A small masked spectrogram model, trained from scratch: encoder layers 6.
Rows from block 2 of the encoder of a small masked spectrogram model, named by matrix and row number. Rows with one number belong to one neuron. Each number is 50 + 15 x the weight over its row's rms, rounded and kept within 0 to 99. All counts start at 0.
After each neuron's rows are labels from the 100 clips, of 14848, where the neuron reaches its highest value: "top examples" is what is common among them. Only what is clearly more common there than usual is listed. The data: melodies that start on their tonic, played by one synthesised instrument. In brackets: how many of the 100.
# fc1: MLP up (encoder.blocks.2.mlp.fc1.weight, 1024x256), inputs 86-171
# fc2: MLP down (encoder.blocks.2.mlp.fc2.weight, 256x1024, transposed), outputs 86-171

fc1.568:50 30 50 50 50 50 50 50 50 50 50 50 66 50 50 28 11 82 50 50 50 50 50 23 50 75 50 70 70 83 50 68 50 50 50 50 50 50 50 50 84 34 77 71 50 50 50 50 50 50 50 94 50 50 50 36 50 50 28 50 50 50 50 50 79 50 50 50 81 50 50 78 50 74 50 50 82 50 50 50 50 50 50 50 50 15
fc2.568:50 83 50 50 50 50 50 12 50 50 50 27 50 69 50 72 50 12 50 65 50 50 25 50 50 18 50 50 50 50 50 50 50 50 50 50 50 27 50 50 50 79 50 50 50 50 50 50 30 50 50 15 50 50 50 94 50 50 50 50 50 50 68 69 50 34 50 28 24 17 50 50 50 50 50 50 50 50 30 65 78 50 50 50 50 73
top examples: vibraphone-like (32)

fc1.222:50 50 50 50 50 50 50 28 50 68 50 73 50 50 50 78 29 30 50 50 50 25 50 50 50 50 50 70 87 50 70 50 50 22 37 50 50 50 50 65 50 50 50 50 50 50 50 50 50 50 23 37 50 50 24 72 50 50 50 25 50 50 84 19 50 50 50 50 50 50 50 50 50 50 50 16 50 50 28 50 26 31 77 50 50 81
fc2.222:03 50 50 50 27 50 79 50 50 32 50 50 50 50 50 50 71 50 50 10 66 65 50 34 50 50 50 50 50 50 50 50 50 63 50 28 50 34 67 32 31 50 50 50 50 63 50 61 28 50 78 50 34 50 50 81 91 34 26 50 33 50 50 50 50 50 50 50 50 26 35 50 63 50 50 71 50 50 50 50 50 50 50 50 50 50
top examples: oboe-like (39); tonic: F (30)

fc1.379:79 24 50 50 50 72 26 50 50 50 50 50 50 50 50 50 50 50 65 50 84 50 50 50 50 80 50 29 50 50 50 50 50 50 68 22 50 28 83 50 50 50 50 50 50 77 50 50 25 25 50 11 50 50 75 50 50 29 50 50 50 50 50 30 50 50 50 28 50 82 50 50 50 50 50 22 50 50 50 50 50 85 50 50 20 50
fc2.379:50 50 50 50 50 13 50 50 50 70 05 50 50 50 50 26 50 50 50 50 50 70 50 50 50 23 50 29 50 50 50 50 50 50 50 50 50 50 50 50 50 50 50 50 50 28 50 50 50 50 16 76 50 50 93 50 50 50 72 50 50 50 50 50 50 29 50 50 50 50 50 50 18 50 50 87 85 50 50 50 50 15 50 50 86 50
top examples: reverberation (61); clarinet-like (30)

fc1.610:30 50 50 50 91 78 50 02 50 50 80 50 82 50 70 73 91 24 36 50 50 72 50 27 50 50 34 50 50 30 67 50 50 22 26 50 50 50 22 50 50 50 50 30 80 50 33 50 50 72 36 50 50 31 50 50 50 50 50 50 50 50 50 50 50 50 50 50 50 75 50 50 50 50 72 50 50 50 50 50 50 50 50 69 50 50
fc2.610:99 50 31 50 50 50 76 70 50 24 50 50 50 50 69 30 50 50 50 71 50 50 50 79 50 19 50 50 50 50 50 50 50 50 50 50 50 81 76 50 50 50 50 70 26 70 50 23 22 50 50 83 74 50 50 87 50 50 50 50 50 50 29 50 14 82 50 75 50 29 50 27 50 50 12 20 17 50 50 15 50 30 27 10 50 50
top examples: marimba-like (34)

fc1.431:71 75 50 33 50 50 50 50 50 50 50 13 50 50 50 50 50 50 50 50 50 78 31 28 50 50 50 50 50 36 50 27 50 50 50 50 50 50 50 50 50 50 50 50 74 50 91 30 69 50 50 71 50 50 50 50 67 26 20 50 50 50 70 50 50 29 50 76 50 65 50 50 50 67 50 22 50 33 78 50 81 06 50 50 50 50
fc2.431:50 50 25 81 50 50 50 50 29 50 09 50 50 50 50 50 50 68 71 28 50 50 50 50 32 50 50 50 50 76 88 50 70 32 15 50 73 74 50 50 50 80 50 50 50 50 50 50 71 50 50 50 50 50 79 27 50 50 50 50 50 50 32 50 50 74 32 73 50 50 29 50 50 50 50 50 50 17 50 50 50 10 50 27 50 50
top examples: bell-like (38)

fc1.393:50 50 50 50 50 50 50 50 50 50 77 50 50 50 50 50 50 50 83 50 50 78 50 29 50 76 50 50 50 50 50 29 50 72 50 26 50 91 50 50 50 88 50 72 50 50 50 50 50 50 50 50 50 50 50 50 50 50 97 50 50 23 50 14 50 50 50 50 30 50 50 87 50 50 50 74 50 50 50 50 50 50 50 50 75 50
fc2.393:50 50 50 50 78 50 23 50 81 92 09 50 50 50 50 50 50 50 50 50 50 50 50 50 17 50 50 50 50 89 50 50 50 22 50 13 50 31 50 50 91 23 50 50 50 73 50 50 50 50 50 50 50 50 50 13 50 23 50 13 50 50 14 50 50 24 75 50 50 82 14 50 50 72 50 50 50 50 50 50 29 50 50 50 50 50
top examples: sine tone (25)

fc1.57:30 50 50 22 50 50 78 50 50 74 24 50 86 34 24 67 50 69 50 50 29 50 67 33 50 50 73 50 50 50 50 66 86 50 50 50 33 25 50 50 21 50 50 50 50 69 50 50 70 50 34 67 28 50 50 50 26 70 50 50 50 50 50 50 32 12 50 97 81 50 71 50 50 50 50 50 50 78 20 37 50 76 68 50 50 50
fc2.57:36 76 50 64 50 50 36 36 74 67 50 50 50 81 50 50 34 50 50 50 67 35 36 72 68 65 50 16 64 25 80 64 50 50 50 50 69 50 50 50 50 50 34 79 50 68 50 31 35 50 75 36 50 15 50 26 50 50 50 50 65 50 30 31 79 50 50 32 67 50 50 50 81 50 63 30 50 50 50 77 50 50 50 50 66 71
top examples: the note G (67); square lead (25)

fc1.89:50 50 31 50 50 50 50 33 50 50 50 50 50 50 50 50 50 50 33 28 30 50 50 50 28 64 50 50 50 50 32 50 71 50 50 50 50 29 10 50 67 50 50 50 50 66 50 50 50 50 26 50 50 50 66 50 50 50 50 50 80 50 50 50 50 50 50 50 50 50 50 36 50 50 50 50 80 70 50 77 50 50 75 87 74 50
fc2.89:50 30 20 79 29 50 25 50 26 71 33 50 50 20 50 85 50 24 50 50 78 50 50 50 83 50 18 76 50 50 50 50 50 50 74 18 30 50 82 50 31 50 50 50 50 09 31 73 50 73 50 50 50 50 50 50 50 50 50 50 50 50 73 50 23 50 50 50 50 27 50 81 50 23 50 50 27 50 50 50 50 50 21 00 50 50
top examples: the note G# (69); clarinet-like (43)

fc1.294:50 66 95 50 72 50 50 50 33 15 50 72 50 50 32 50 50 50 50 63 50 50 50 66 74 50 82 50 68 50 50 34 50 72 50 50 50 50 50 68 50 50 38 34 50 63 50 37 15 50 50 50 40 50 33 34 50 62 50 50 24 50 25 08 32 67 50 50 50 50 68 50 19 70 50 50 73 50 50 50 66 50 50 50 83 28
fc2.294:50 50 26 22 50 26 50 70 50 50 31 37 50 50 70 26 30 50 41 59 50 64 36 67 50 78 50 77 50 50 50 61 50 30 70 50 50 31 67 73 50 50 50 50 66 25 64 50 50 34 72 13 39 50 24 34 63 50 50 50 82 50 50 50 18 35 17 50 50 42 50 40 50 36 24 40 50 63 50 74 50 20 75 41 50 50
top examples: the note G# (67); tonic: G# (38)

fc1.549:67 50 25 50 50 74 50 50 96 76 50 50 31 50 72 50 50 50 37 83 50 71 50 50 87 66 50 50 50 84 50 50 70 50 50 32 50 33 50 67 50 50 50 50 50 50 66 50 50 50 50 50 69 50 50 50 35 85 50 50 65 50 50 50 89 50 81 13 50 50 62 67 69 62 50 50 82 50 50 30 99 50 68 83 50 34
fc2.549:50 19 66 50 50 50 50 50 50 50 11 50 63 50 50 28 74 50 50 50 50 50 50 50 50 22 50 82 68 17 50 31 36 50 50 50 50 50 50 50 50 50 50 71 23 50 50 94 50 50 50 50 22 88 71 50 50 50 50 29 65 67 26 50 50 74 28 50 50 50 50 50 50 31 50 50 28 50 50 18 50 32 50 69 50 50
top examples: the note F# (93); tonic: F# (35)

fc1.283:50 50 50 50 50 50 50 50 50 50 50 68 50 50 33 50 17 50 69 74 50 50 50 50 50 66 50 50 36 50 50 50 50 86 50 50 50 50 50 74 23 50 50 73 50 50 50 22 50 50 81 78 50 29 50 50 50 29 26 50 32 20 80 88 50 70 50 50 50 84 50 50 50 50 24 82 50 50 31 50 50 27 50 50 50 11
fc2.283:50 50 50 29 74 79 50 67 85 50 50 50 28 50 50 80 82 50 50 50 32 50 50 50 27 50 50 95 50 50 24 50 50 50 50 82 50 50 50 50 90 33 50 50 50 32 50 50 50 50 21 50 90 31 50 50 50 50 50 50 50 50 31 50 50 50 50 50 70 50 27 50 64 50 50 50 50 76 50 75 50 71 50 50 50 92
top examples: vibraphone-like (34)

fc1.617:50 50 50 17 50 50 50 78 50 50 50 22 50 83 50 50 50 50 50 95 50 50 50 07 50 50 21 50 50 50 50 25 50 50 50 50 50 50 50 83 89 99 50 50 50 50 50 50 50 19 50 80 50 50 50 50 20 50 20 50 50 50 50 50 50 50 50 50 50 50 50 50 50 00 23 50 50 24 50 50 24 80 50 50 50 14
fc2.617:50 50 50 50 50 50 50 11 50 50 50 84 50 14 50 50 50 50 50 50 50 50 50 50 50 50 50 50 50 50 50 81 50 25 50 50 50 80 50 94 50 50 50 83 50 50 50 50 50 50 50 50 50 50 85 50 50 50 50 50 50 13 50 50 50 50 50 18 50 50 50 50 50 13 50 50 50 50 50 50 50 50 50 50 50 50
top examples: sine tone (67); bass guitar-like (29)

fc1.383:99 50 50 50 50 67 50 50 50 26 50 69 50 50 35 50 28 50 50 73 29 72 06 50 50 50 32 50 85 50 75 75 50 50 79 50 50 50 50 50 33 50 50 50 50 50 50 50 64 50 80 32 29 50 32 50 50 26 50 50 27 18 50 50 70 75 09 50 50 50 50 71 20 50 50 33 50 65 50 50 50 93 22 50 50 50
fc2.383:26 50 50 50 34 36 80 37 50 50 50 50 68 50 25 50 50 50 79 70 36 18 64 70 50 50 78 50 50 63 76 08 50 50 76 63 64 50 20 16 50 29 50 50 50 50 50 50 69 12 99 26 93 36 50 31 50 50 20 50 50 50 66 50 50 50 32 50 50 50 50 81 50 50 50 36 35 73 50 50 73 50 50 23 50 50
top examples: staccato (50)

fc1.564:50 50 50 33 50 50 76 50 50 50 36 50 50 66 50 63 50 50 50 50 50 79 50 50 50 50 50 50 12 50 50 83 50 50 50 50 50 50 50 71 50 73 50 34 79 50 18 50 18 50 68 50 50 50 70 29 85 50 26 50 50 72 50 50 97 50 50 32 50 22 50 79 50 50 50 50 50 73 50 81 75 98 50 50 50 50
fc2.564:50 50 33 70 50 50 75 50 50 31 50 50 50 50 10 50 50 75 77 67 50 26 34 33 50 50 50 64 50 50 50 50 50 68 25 71 50 50 50 50 50 50 21 50 50 50 50 71 70 50 50 63 80 72 19 50 50 72 50 31 50 50 50 50 76 10 30 50 50 73 50 50 50 50 50 50 50 15 30 50 26 50 32 50 50 25
top examples: marimba-like (47)

fc1.171:50 62 81 50 50 50 50 64 50 50 50 69 75 50 50 50 34 68 70 64 80 50 66 50 50 50 50 50 27 50 50 50 50 17 50 50 31 34 74 50 24 50 50 50 50 50 31 50 50 80 50 35 14 50 50 50 50 50 50 50 50 23 18 50 91 32 80 50 50 25 50 06 50 84 50 50 50 50 50 74 50 50 66 50 26 50
fc2.171:74 50 50 36 50 80 50 33 50 50 50 50 50 71 28 50 71 64 38 34 50 50 25 24 50 64 50 73 50 37 23 50 50 50 34 50 50 50 30 78 50 75 29 76 50 50 50 50 72 50 50 89 68 30 50 62 50 50 27 50 62 50 50 65 38 50 05 50 50 70 31 85 72 50 50 50 50 50 50 16 50 59 50 32 22 50
top examples: the note G# (71); clarinet-like (53); square lead (33)

fc1.742:68 50 50 50 50 50 50 16 50 26 50 50 83 50 50 50 50 50 76 50 80 50 50 50 50 79 50 50 70 50 71 69 67 50 50 50 20 50 67 50 50 50 73 50 50 50 50 50 50 50 34 77 50 50 79 69 50 78 50 50 50 50 50 50 50 50 50 09 50 50 50 50 50 50 50 50 50 50 50 74 50 50 21 91 50 21
fc2.742:20 50 50 50 50 77 50 50 70 50 50 31 50 50 50 50 50 50 27 50 50 50 50 50 94 25 50 77 50 25 50 50 50 83 50 50 50 50 50 27 28 50 50 50 87 50 50 50 50 69 50 50 71 50 50 34 50 50 50 50 50 50 82 50 50 50 50 50 50 50 50 27 50 50 50 50 50 81 22 50 50 50 74 22 50 50
top examples: reverberation (70)

fc1.328:50 50 50 50 50 50 50 50 50 50 50 50 50 50 02 50 50 50 13 50 50 50 50 50 50 50 50 11 90 50 50 50 84 50 50 50 50 50 95 50 50 50 50 09 50 50 50 50 50 50 50 50 50 50 50 50 50 50 50 50 50 50 50 50 50 50 50 18 50 50 93 18 99 50 50 50 50 50 50 50 50 50 50 50 88 50
fc2.328:50 50 50 50 50 50 50 50 50 50 50 50 50 50 50 50 50 50 50 50 50 50 50 50 00 50 50 50 50 50 50 50 50 50 50 50 50 50 50 50 00 50 50 99 50 50 50 50 50 50 50 50 50 50 50 99 50 50 50 50 50 50 50 50 00 50 50 50 50 50 50 50 50 50 50 50 50 50 50 50 50 50 50 50 50 50
top examples: the note G# (80); tonic: G# (39); oboe-like (32); instrument: trumpet-like (30)

fc1.614:50 50 50 50 50 86 50 71 50 50 70 50 20 29 50 50 50 50 50 50 50 50 67 50 24 75 50 50 50 50 50 50 72 75 50 79 75 94 50 25 50 75 50 50 50 50 50 32 71 50 50 17 17 27 50 14 50 50 13 72 50 50 50 50 50 50 50 50 50 16 18 32 50 50 50 32 92 80 50 50 50 50 66 78 50 74
fc2.614:50 50 74 50 50 31 50 50 28 50 22 50 50 50 50 50 50 50 50 50 50 50 50 18 72 50 50 50 50 50 73 50 27 50 50 67 50 28 50 50 66 50 50 50 02 50 30 50 50 50 50 50 50 71 50 50 30 50 82 50 50 50 50 50 50 33 50 50 50 50 50 86 78 50 50 50 11 50 50 50 50 50 50 50 29 70
top examples: the note G (76); harpsichord-like (46)

fc1.239:24 50 50 50 72 92 50 50 50 77 50 50 50 50 50 50 50 50 50 22 50 50 50 50 88 50 50 50 50 24 50 50 50 50 50 50 50 23 50 50 50 50 50 50 50 50 12 50 89 50 50 83 50 50 50 50 50 50 50 80 50 50 50 50 14 76 50 50 50 50 50 50 50 84 50 50 50 50 86 00 50 50 13 92 50 50
fc2.239:50 50 50 17 08 50 50 50 50 50 50 50 16 50 50 77 50 50 50 50 27 50 77 50 78 50 50 50 50 50 50 50 50 50 83 50 50 86 50 50 50 50 87 50 50 50 50 50 50 91 90 50 50 50 50 50 50 29 50 50 50 50 50 82 50 50 50 50 50 84 50 50 75 50 50 50 50 50 50 50 50 11 50 50 50 50
top examples: vibraphone-like (26)

fc1.456:22 50 50 50 50 50 50 23 78 50 67 50 50 00 65 50 50 50 50 50 50 50 50 50 50 72 50 66 80 50 50 50 50 50 50 50 50 35 78 50 50 50 26 50 50 50 50 50 50 50 50 50 00 50 50 50 88 83 50 50 62 37 32 50 50 50 50 50 27 50 50 50 50 15 50 50 73 50 50 50 50 50 74 25 50 27
fc2.456:50 50 79 50 50 50 74 30 50 50 29 31 50 50 50 91 96 11 50 50 31 50 88 77 27 27 50 50 31 50 32 29 50 50 97 50 50 50 50 50 29 76 50 50 50 69 34 50 28 50 50 50 50 50 50 50 32 50 50 50 50 50 69 50 50 50 50 69 50 50 50 50 50 69 50 50 50 50 50 50 50 50 50 50 50 81
top examples: square lead (75)

fc1.218:50 50 50 74 50 50 23 50 16 50 50 50 50 50 50 50 50 50 50 50 50 24 50 50 75 50 50 50 50 50 50 50 50 31 50 68 25 50 50 73 20 50 12 28 50 50 50 50 50 50 05 79 50 50 50 50 76 50 50 32 21 50 22 50 50 50 50 50 50 50 76 50 50 50 50 66 50 31 50 29 25 15 89 50 50 24
fc2.218:50 50 50 00 50 50 50 50 50 50 50 27 50 50 50 50 71 85 21 85 50 50 50 50 50 30 50 50 50 50 50 50 27 50 31 50 50 50 50 50 50 50 50 50 50 88 50 99 50 50 84 32 50 50 50 50 31 50 27 18 81 81 22 70 50 50 50 50 30 50 50 50 50 50 85 50 50 50 21 17 50 50 22 50 99 50
top examples: oboe-like (26)

fc1.319:50 50 50 50 50 50 50 50 77 50 50 50 50 50 50 50 79 50 99 50 50 28 50 10 25 72 50 76 50 50 50 50 50 50 50 50 50 23 50 50 50 27 24 50 50 50 50 50 50 73 50 28 06 50 50 73 75 81 50 50 50 50 50 18 50 31 50 77 75 50 50 78 50 50 50 81 50 71 26 50 50 50 21 50 30 50
fc2.319:50 76 50 50 50 24 75 50 50 18 50 19 50 50 50 50 20 50 50 50 50 50 50 87 69 22 50 50 50 50 50 50 19 50 80 50 50 50 50 50 30 90 50 82 50 50 50 50 50 50 50 80 50 24 50 50 50 50 50 14 50 84 23 50 50 25 50 50 50 50 50 50 50 50 50 50 50 50 50 50 50 50 50 50 50 50
top examples: the note F# (73); tonic: F# (33); sine tone (29)

fc1.563:50 70 50 50 50 80 50 50 50 50 50 70 50 50 50 50 50 76 50 26 50 50 50 74 21 77 50 50 91 50 50 50 50 50 72 50 25 77 50 50 17 72 50 50 50 50 18 50 50 50 50 50 50 17 72 00 26 71 50 50 77 27 50 50 50 50 50 50 50 75 50 50 18 50 50 27 50 69 50 50 17 50 50 26 70 50
fc2.563:50 50 50 50 50 50 70 26 50 99 26 50 50 50 50 83 50 23 50 50 50 50 02 50 13 50 50 50 50 50 50 50 50 50 50 50 50 50 50 50 50 50 50 50 50 50 85 50 50 50 24 50 50 80 50 86 50 94 28 50 50 50 50 50 19 50 50 50 50 50 50 50 50 13 50 50 50 50 50 50 80 21 79 50 50 50
top examples: marimba-like (28); mains hum (27); rumble (25)

fc1.595:50 50 50 50 25 50 50 09 50 50 50 50 30 23 50 50 50 72 50 35 50 50 90 74 50 50 24 50 29 30 26 39 50 76 50 50 50 62 50 19 31 65 50 65 50 50 50 31 82 50 50 50 50 50 26 50 69 50 50 50 50 50 50 25 66 27 33 85 50 50 50 50 24 50 50 67 50 85 50 50 50 50 50 35 50 50
fc2.595:81 50 50 76 67 50 50 50 50 80 38 50 37 50 50 50 50 50 50 50 50 50 50 50 35 21 50 50 36 31 71 27 50 10 50 50 50 50 50 50 50 50 50 50 65 50 50 50 26 50 73 50 32 50 50 50 50 35 50 50 50 73 50 50 71 50 70 50 50 17 50 37 71 50 50 50 50 50 36 50 32 50 50 50 50 64
top examples: the note G (66)

fc1.626:50 50 50 09 22 50 50 23 50 91 50 50 50 77 50 50 50 50 70 50 50 50 24 50 50 50 50 50 50 94 50 70 93 50 50 19 50 50 50 50 50 50 50 50 77 50 50 50 50 84 50 50 50 29 50 50 50 50 50 50 50 50 90 06 83 31 50 50 50 81 50 05 50 50 50 50 50 50 50 72 50 78 20 50 50 50
fc2.626:22 30 50 50 50 50 50 50 68 50 72 11 50 50 50 50 50 50 50 50 50 50 50 50 50 50 50 31 19 50 50 17 50 50 50 50 50 50 50 50 50 50 82 50 78 50 50 50 50 50 50 50 50 50 50 50 50 50 50 76 14 05 50 50 50 50 50 50 50 50 50 50 50 50 50 50 50 50 87 50 50 50 50 22 50 50
top examples: vibraphone-like (50); rumble (33); marimba-like (27)

fc1.377:37 50 66 30 50 22 27 50 35 50 50 50 50 50 32 50 50 50 50 50 72 34 34 50 88 50 50 34 50 50 50 50 50 50 50 65 50 50 79 50 22 50 50 50 50 50 50 50 77 50 50 70 33 15 50 50 50 32 50 50 85 71 50 50 68 29 16 50 50 50 50 36 62 23 50 50 40 74 50 50 27 50 50 50 50 50
fc2.377:50 50 29 50 37 85 73 50 50 50 16 36 50 50 50 50 50 50 50 50 50 69 20 50 50 26 50 50 50 70 90 71 50 50 25 33 50 50 24 50 50 35 50 66 50 50 50 50 10 50 50 50 50 50 50 50 50 50 84 50 35 36 50 50 50 50 50 50 50 50 27 76 70 69 80 50 50 50 75 50 50 00 66 50 50 50
top examples: the note G# (67); sine tone (34); tonic: G# (30)

fc1.168:76 50 50 50 50 09 25 29 50 50 50 73 50 50 50 19 50 50 67 50 50 50 30 50 30 32 50 75 73 50 62 50 81 25 34 50 11 50 22 50 50 28 72 50 50 22 50 50 50 50 50 50 50 50 50 50 50 36 50 74 68 50 50 50 50 26 81 50 34 50 50 50 50 50 36 50 50 50 70 73 50 66 50 00 35 50
fc2.168:36 50 79 72 26 70 50 71 36 50 50 50 50 65 73 50 50 80 71 50 50 34 70 83 35 50 50 50 82 50 30 36 31 50 74 34 50 99 63 50 50 74 50 69 50 50 50 35 35 74 50 50 62 35 50 50 84 50 34 50 50 69 27 50 50 83 50 85 50 27 63 50 50 50 50 50 50 50 50 59 50 28 50 74 26 66
top examples: the note G (67); clarinet-like (29)

fc1.725:50 75 50 26 50 50 50 50 86 50 50 50 50 50 50 50 50 75 50 50 50 81 50 22 30 50 50 50 50 50 50 50 34 50 32 50 50 50 88 50 34 50 50 50 50 10 50 50 21 50 50 71 50 50 05 50 50 50 71 50 50 50 50 68 36 50 50 34 50 50 50 50 50 68 50 50 50 50 50 71 50 31 31 27 80 50
fc2.725:27 50 50 50 50 50 50 50 50 50 50 50 50 50 50 50 50 18 50 50 22 50 50 33 50 72 50 50 27 74 22 68 50 99 75 50 79 50 30 50 50 50 50 69 50 86 50 50 73 50 50 34 33 50 71 50 77 96 50 50 79 50 50 50 50 75 80 50 50 50 50 22 50 07 50 66 25 50 23 50 50 50 50 93 50 37
top examples: the note F# (74); bell-like (53); tonic: F# (29)

fc1.302:50 50 50 50 50 50 50 50 50 15 50 50 50 50 07 50 50 33 50 50 50 50 50 68 71 50 30 84 68 50 24 50 33 50 50 50 50 50 33 50 24 50 50 35 21 50 50 50 50 50 64 50 20 26 50 50 25 50 76 65 50 50 22 84 83 85 50 24 50 50 50 50 50 50 50 50 50 28 50 50 65 50 50 50 50 67
fc2.302:69 33 50 50 50 70 50 50 50 92 50 10 50 77 79 50 50 50 50 50 50 19 50 74 50 50 50 50 50 50 08 50 50 50 50 50 11 21 50 50 85 65 50 50 22 50 50 34 50 50 14 50 69 50 50 50 92 72 50 50 50 50 50 50 35 50 50 50 50 73 50 75 50 50 50 22 50 50 50 50 50 77 20 50 25 27
top examples: square lead (35)

fc1.688:50 50 50 81 50 50 50 50 78 50 50 50 50 50 50 50 50 50 50 50 50 73 50 50 50 15 22 50 50 50 12 50 50 50 50 27 50 28 50 50 50 50 50 50 50 50 50 69 50 50 50 78 50 50 50 66 79 50 50 50 50 74 50 50 50 81 34 50 50 50 63 50 50 50 74 50 50 50 50 83 34 28 77 21 50 50
fc2.688:26 50 13 50 50 70 50 50 26 50 50 50 50 50 50 50 76 50 94 69 30 50 50 71 50 50 50 50 50 50 96 50 25 65 50 50 50 50 88 50 50 50 50 50 50 50 50 50 50 50 50 15 93 32 70 50 50 50 50 50 12 50 50 50 50 50 50 50 50 83 50 50 50 23 50 50 50 32 50 50 90 81 50 50 50 50
top examples: staccato (75)

fc1.54:50 50 50 50 50 34 80 69 50 50 35 50 50 26 99 50 50 50 50 50 50 50 50 79 26 71 50 50 30 50 50 50 50 50 50 50 81 50 50 50 50 50 30 76 50 50 50 24 50 50 50 71 27 28 50 50 50 50 50 33 50 50 50 50 64 50 50 50 50 50 50 50 50 50 50 68 50 50 50 31 50 50 50 50 95 50
fc2.54:50 50 50 50 85 71 50 25 50 50 81 50 32 79 50 73 50 50 50 50 77 50 50 50 50 75 50 50 50 75 50 50 50 74 50 31 50 17 50 50 50 50 50 15 50 50 50 50 73 50 50 27 50 50 50 67 50 50 50 50 50 50 50 50 10 50 50 30 27 77 50 50 50 24 50 50 50 50 67 71 50 50 25 50 50 50
top examples: vibraphone-like (33)

fc1.577:50 50 06 09 13 50 50 50 50 50 74 50 50 50 13 50 50 50 50 50 50 50 50 50 50 50 50 82 50 50 50 50 50 50 50 81 50 50 50 75 50 23 82 01 50 50 50 50 78 50 50 76 19 07 50 50 50 73 28 50 50 50 50 50 50 50 50 50 50 50 50 00 50 78 50 50 80 50 50 50 83 50 50 20 79 50
fc2.577:50 79 50 50 50 50 50 50 50 50 50 50 50 19 50 50 82 13 50 50 50 50 50 50 92 50 50 50 50 50 50 50 50 50 50 50 50 50 50 50 13 50 12 50 50 50 50 50 50 50 50 91 50 50 86 76 50 50 50 50 50 50 50 50 50 50 50 50 50 50 16 50 50 16 50 50 82 50 50 50 08 50 50 50 50 50
top examples: oboe-like (27)

fc1.275:18 70 27 50 50 26 50 50 67 16 50 50 50 71 50 50 69 50 67 50 50 32 50 50 50 72 78 50 50 73 50 50 50 50 50 78 50 25 86 32 50 50 50 50 50 50 50 50 67 50 74 50 50 50 50 67 50 50 17 50 50 50 31 77 50 50 25 50 27 50 34 50 50 50 50 50 50 26 50 50 50 50 50 50 75 50
fc2.275:50 50 50 50 50 50 78 50 05 50 50 74 50 50 50 50 50 50 26 50 50 79 23 50 85 23 15 64 50 50 50 50 50 50 76 50 50 50 50 50 06 11 50 26 50 50 95 70 50 25 50 74 99 50 50 50 28 50 70 50 50 50 50 50 23 68 50 23 50 70 50 50 50 50 25 50 50 50 50 50 50 18 37 50 32 50
top examples: sine tone (48)

fc1.616:50 50 50 50 50 50 94 50 50 91 50 50 50 50 50 50 50 50 50 50 50 50 08 50 83 50 50 50 18 14 50 50 50 50 50 50 50 50 50 50 50 50 50 50 50 50 50 50 50 50 50 50 50 50 50 22 23 15 50 50 50 50 50 50 50 21 23 50 50 50 50 50 50 80 50 50 50 50 90 79 50 21 50 50 50 50
fc2.616:50 17 50 04 50 50 50 50 04 50 50 00 50 50 50 50 50 50 50 50 50 50 89 50 50 00 50 50 99 50 50 50 50 50 50 50 50 21 16 50 50 50 50 50 50 50 50 50 50 50 50 89 50 50 50 50 50 50 50 10 20 50 09 50 50 50 50 50 50 50 50 77 50 50 50 17 50 50 50 50 50 50 12 50 50 50
top examples: the note G (83); quiet level (72); tonic: G (50)

fc1.745:78 92 50 68 50 50 79 50 50 50 50 50 24 84 50 50 50 50 50 50 50 29 50 50 17 29 21 50 50 50 05 50 50 50 50 70 50 50 50 50 50 50 50 50 50 87 50 50 50 50 50 24 50 27 50 80 50 50 50 50 70 50 50 50 50 50 50 81 50 68 50 67 50 50 50 50 50 50 50 72 81 50 50 50 50 50
fc2.745:50 79 50 50 50 50 50 50 00 24 50 50 28 50 69 10 50 50 50 50 50 50 50 50 50 50 50 65 50 78 50 85 30 50 50 50 50 50 50 50 50 50 50 50 74 50 50 50 50 50 50 50 50 50 50 50 12 74 50 50 15 50 50 50 69 50 50 27 50 50 50 50 50 85 50 32 50 29 50 50 50 50 50 50 76 50
top examples: marimba-like (33); vibraphone-like (30)

fc1.727:50 50 50 50 50 80 50 12 50 26 50 73 50 50 50 50 50 76 50 67 35 50 50 19 82 09 50 50 50 03 32 72 50 75 50 18 23 82 50 50 36 50 50 50 50 27 50 50 73 50 50 79 50 50 67 23 50 50 50 50 50 50 50 50 69 50 50 50 50 50 66 37 50 50 71 50 50 50 50 50 50 00 50 50 50 50
fc2.727:50 50 50 50 50 50 50 50 76 71 50 50 50 33 50 50 82 34 50 50 50 50 50 50 50 50 26 50 30 50 50 50 79 72 50 93 72 50 50 50 50 28 50 50 35 50 50 25 33 50 50 30 50 30 50 16 50 80 81 10 50 50 50 30 50 50 50 24 50 50 14 50 50 50 50 50 50 50 33 50 85 67 30 50 50 09
top examples: bell-like (30)